From a checkpoint of a small spectrogram autoencoder.
Training: soap at rate 0.0028, 6100 steps.
Rows from block 10 of the encoder of a small spectrogram autoencoder, named by matrix and row number. Rows with one number belong to one channel. Each number is 500 + 50 x the weight over its row's rms, rounded and kept within 0 to 999. All counts start at 0. Numbers have three digits each.
Before each channel's rows are labels from the 100 clips, of 14976, where the channel reaches its highest value: "top examples" is what is common among them; "band" is the frequency band that holds the peak. Only what is clearly more common there than usual is listed. The data: notes from a synthesiser with random patches.
# convs1: 3x3 conv (encoder.blocks.10.convs.1.weight, 128x128x3x3, each kernel summed), inputs 0-127
# convs2: expand pointwise conv (encoder.blocks.10.convs.2.weight, 512x128x1x1, transposed), outputs 0-85

top examples: echo; swell
band: 2000 to 4000 Hz
convs1.122:620491566468414505541560533463365407535531483480438526475493462572548475428494520427587553492529557482406503488508511544450570458513494446566508447598568471559496543488501532458461542508519522563540437490523524547546448559559486472515576509538493477559491561581397531562520578565423458510576488585591468513446454513508601562497573431513509506441492533480589554462446456506506521500492
convs2.122:455573512470537596384444478418437466526479455439476492476481475452552510436637526496531521534461490504513523488488505437454492580535422510508489507456569555491492545518413511517444441546437490541479443492514470417555490503454454458533502467459469636483498413

top examples: echo; swell; triangle
band: 2000 to 4000 Hz
convs1.23:557449396473478491357472471490531530495557549480506525566524538552530513507429557424444526582400447501377502502485451531491414492537503434541503466522486403541548467472495498551517464511427517501524466539447536462481593476497554455469594568422552516506438567430464452517572561478450529503507519416610495482479595457562469552531507414528502481527485448508526527546393554530567581489566
convs2.23:516499426545576413608506511593544487531426523436474538526515531522501576457438439482499522516411434474554467475499444510499496430430521476459517509484472481567543539449585495634441440536455554442483490469575572576491521566403539500491521499540485481545532561

top examples: gate
band: 2000 to 4000 Hz
convs1.116:484546368500511392481465556466456639569540517522543526516499453582525465548467447473560525491484442433436434548471490487527557466509481452490462394531479444439485492532509459534491441505489473592472483510458522460548474528560482435507572495503471501533402456447474540597494481500519468486441502580482522600584538497443474571527545622505595531464521533595483406449485601458476493576448
convs2.116:497442457464513535459543582467535571474507568491516553548528448493541530495548393437484559430510496533412455507465515445533360508482536523517572508512550604536443464531537501508456512492452534498496550482464488520485484527505516553473559453502507505528531420

top examples: tremolo
band: 2000 to 4000 Hz
convs1.3:481525465384473381593478448409590547543537503444443531507452520442444520485567510513578441495488558398429401453425433551538558488535485491403541501511494481511512526523450426507509464489546434438556489539602424509491421565508549458527452525485625507477521428497505479558522437553487422464531493392501481573536461536461473489514431480452557504423539521556457488453496470442511450537465
convs2.3:503327521613444446450535472399533483479576449528450443514630604481527374507480497524476520482594531458563508446521447601430487505450450484429564448475535431467520494434491512440485540407448555514554456528491523557479519473491394443394451491569487502550507395

top examples: echo; swell; triangle
band: 2000 to 4000 Hz
convs1.109:545553487408489483494519548479465568493507445452470554588509525517531491513584476442506488547489427377559514500481502486453457487506479532626530567549449531598533563524494550456521370626542571450528400491447541509609490570500498561568574458577472437551533503494440579497458500522479539437490424413557433506490436517589479524506527478535554491534492455455523453514563465525496524594469
convs2.109:525435508556437531501438486507527510595432457504557498529544558494508487428459556502537541400530525437458473547568427557430568471585480427595527538417560501471581529430417540573487502491531450460521504535548500432500545516472512564523484501603507560466449575

top examples: echo; swell; triangle
band: 2000 to 4000 Hz
convs1.47:559384457563545559468559468609559451514527496461581388373527482486489523490462474530424451490485451462560544410514577475499551527557523540498532449517495505388502432444530449465507467494559565442503410502538592545543433534454497472465517520516474535483511557458588448492531516426640465454484421524479523467518424454516446414596454484542519472537451484499483492469456452517510464412546
convs2.47:466471474463635522487465499547535532405497433504469503497562472427484468564388525552574488534506517502530441475542421516541542551525533426450473462448460523397491536509434534531500592482506481459493550434508493392547462457540485521444500531422463537408520583

top examples: gate
band: 2000 to 4000 Hz
convs1.12:431484456448490454445505616497528474560369605467443417454623495590542408438569436557495469485443481444485556523442467551371442498570432558489553542447453514492483521536495533499457597442476490475503488483532477472527518495500487542474546536573424432497465565512550483465498545534547480541497505507378478551460507590604467435512537521514508466544538481442560560445497552470504561513480
convs2.12:551522561452489575425590565524559461483552474470522544492534519470483443520521570496518460443492546533428466502523411573499572506429506535401570538451554519443485450513520537466475537542473500531534480499545425459577517480482481526505461494463454409444434444

top examples: echo; swell; triangle
band: 2000 to 4000 Hz
convs1.71:514516489576414499474459374610544485332452413489525439485473478446501424520460530534466528474517496462528530540495454450382482516465512487493549466523491451482539526487522409457458550595540511469450447458489441581470514498504473446512491535599528467559491402490455548407442508569479445585515505456461521611523491409541508476592459544548511483481455514560452544567465480481456503414560
convs2.71:500533512433432500502528557510498504414490478554495498567525459468576528480537441517482507443464508472431486399464483518540406591368498567567509535601601528465595471445473402463498432440503557420526485476552474387492488519539499402478523429543537471547509527

top examples: echo; swell
band: 2000 to 4000 Hz
convs1.75:569537558436448400443479456546538592500527447617566494563440534506563552502523490577545459504558429477561500435504430491405537471551584483501500528578541512473437538474485479418479430498488503445519499490583482482547480504420507474512472472528490506449475593548395616570490551548543412464602567462512553458418504565574535533520564523477492505447466502554495523397530507559488447443521
convs2.75:542491508430497600502521546600551578567554468494437459532443516490451489437507554421527505501475491414555481457482429498583451513569523533444531603552493550544535502558566551555505442510528493518519538507497452467414552386461488414592509506545471533525426520

top examples: tremolo
band: 2000 to 4000 Hz
convs1.27:441497453525437452516492467514447552490460543503564512463528439539468493471555455457518505443428446459499592505542491464388483405502469438562488528471546436514562507548499415624441602517449581468424484515552548487484460571604473531596463410444512534557421471501536509469563464494485460482520533583530459541478487533486523477568459541439514459509505517446510579532353433455549590466426
convs2.27:526537489574466481556519522562529507502447402524450433525414557473508457493490520506514559518464554549523484533546551440493521468475473429518434398490601440546505459539576524539567450462491457408467514522436485556567558514531518478506464479502567501588525447

top examples: echo; swell; triangle
band: 2000 to 4000 Hz
convs1.57:440514511412520496487539521497609476533493588561393492480496544495499539483534407533444479448433462494418490543530582540505408417470574493510529498488540530471578462518575551564524520501487548472521375578462529474570549470455533489490535512421502561596505478453528485444479567487591503479633515500479508552487388535461536459538529444556511449480506564541533439441474474531421594387518
convs2.57:538462468472527567482533518475437525509489528540509507615541566534542462496454568547535527523471507531498525467534485490521561539429458494430449464533445471501522492461553592492572586494481525519475485534480544500542478444520524510463483432425467569447387585

top examples: tremolo
band: 2000 to 4000 Hz
convs1.61:509445526502468466495422524538431556542497520473531505466461510643472508572482535533528523455522496560505550571421526530498447430455519570461412501542432613500578583547523506561515480492536448429429432493511492437477453452522487465573510439507496471459403522462515473471578473577500545547432569527571528556626472517598519419500348498516519509447462526556444501539441529492487416446493
convs2.61:570586510525447487435525492551535509502471462409402463504558431483526464368526541393516551500477490512478472533585407529487415449533493479451457537491531501492490395474551538519462579625566485527490504509571586489582561556510565467471457591377541541449516519

top examples: echo; swell; triangle
band: 2000 to 4000 Hz
convs1.59:596440451403478522501493530489513496484593546607532582441486487498560581561543525540534449473431469465653646453502526550593543453554471571554549552482550509517518570508492522496533620507493476514541572534461503460473448585512479448495539409508493535479471521464555493482455553496434461534512454472549454446544536500533456487549497578499538510553528461520552563439535463496556504354490
convs2.59:491386474449526440461605581584446582520534507517483498512516429434544444489553509460538511487575459459488428430473484554491514581450463584572499438482481518393545469602573617394581465410540511514511568457393461502393456522541430463497468466565462533544536500

top examples: echo; swell; triangle
band: 2000 to 4000 Hz
convs1.34:449528481535562407476551534585435495439569519491561439476465505503536501447494482526497506539467530549428539510440504469416461493515520365544522434474395489536567443498544460483538405447421472463549631520543432442536478443511493479433535475434453508577382458495433583445479562498502443471506558494507498465512411506459454528568594507525494527516488464421556480603443544480521543455590
convs2.34:440513529466411479507542512521441445474480509563509468531438523503551530386598501420524555562511468565506418445531567519567477519559571463606499444480573484496478422446465507525544453450534435415544554516483603501574422535569545482493497538580485471475440495

top examples: echo; swell; triangle
band: 2000 to 4000 Hz
convs1.46:515512442572498405467576489506517553466498483611502452436463582456474513608486518522471495577472461534616485517431512538495440544534569427414560415531525440456513444409590495510477512465485557492520582451537510528478470457528453524566473476447445560494446451451438503376483479482545521407548523493556473502486559480422449481470571492523508504451423528464547451582368521491433511570458
convs2.46:447484459509488493505449500445497513506459511452511511515509463475506406577515417478517449497607511558623465400482496525515423450418472496512548540454484589475447407511571549414479446404492580570501468477493506496503533442507555472561555496458475500514479557

top examples: tremolo
band: 2000 to 4000 Hz
convs1.90:440533421523473479466450524474493470427508514550479470512528507534476472458493518570425491514440523509629527570469393509470523430483489516508491419496472446429509496496518488469422443583402439560500571475549498490495460533526471542448487467582555513554499506492474496493477530531475405443571584437490528485484457473460587410519479466474589611449525461596564515423462354472492519447645
convs2.90:433620494406548495448499515500463456502446480547548472496600470503536518584524557496499509484521530529599532492500573394507579459494458518522513506504529503470476531517453518530464444484440444518492490492505518355480473488457466583502498498438515489517446550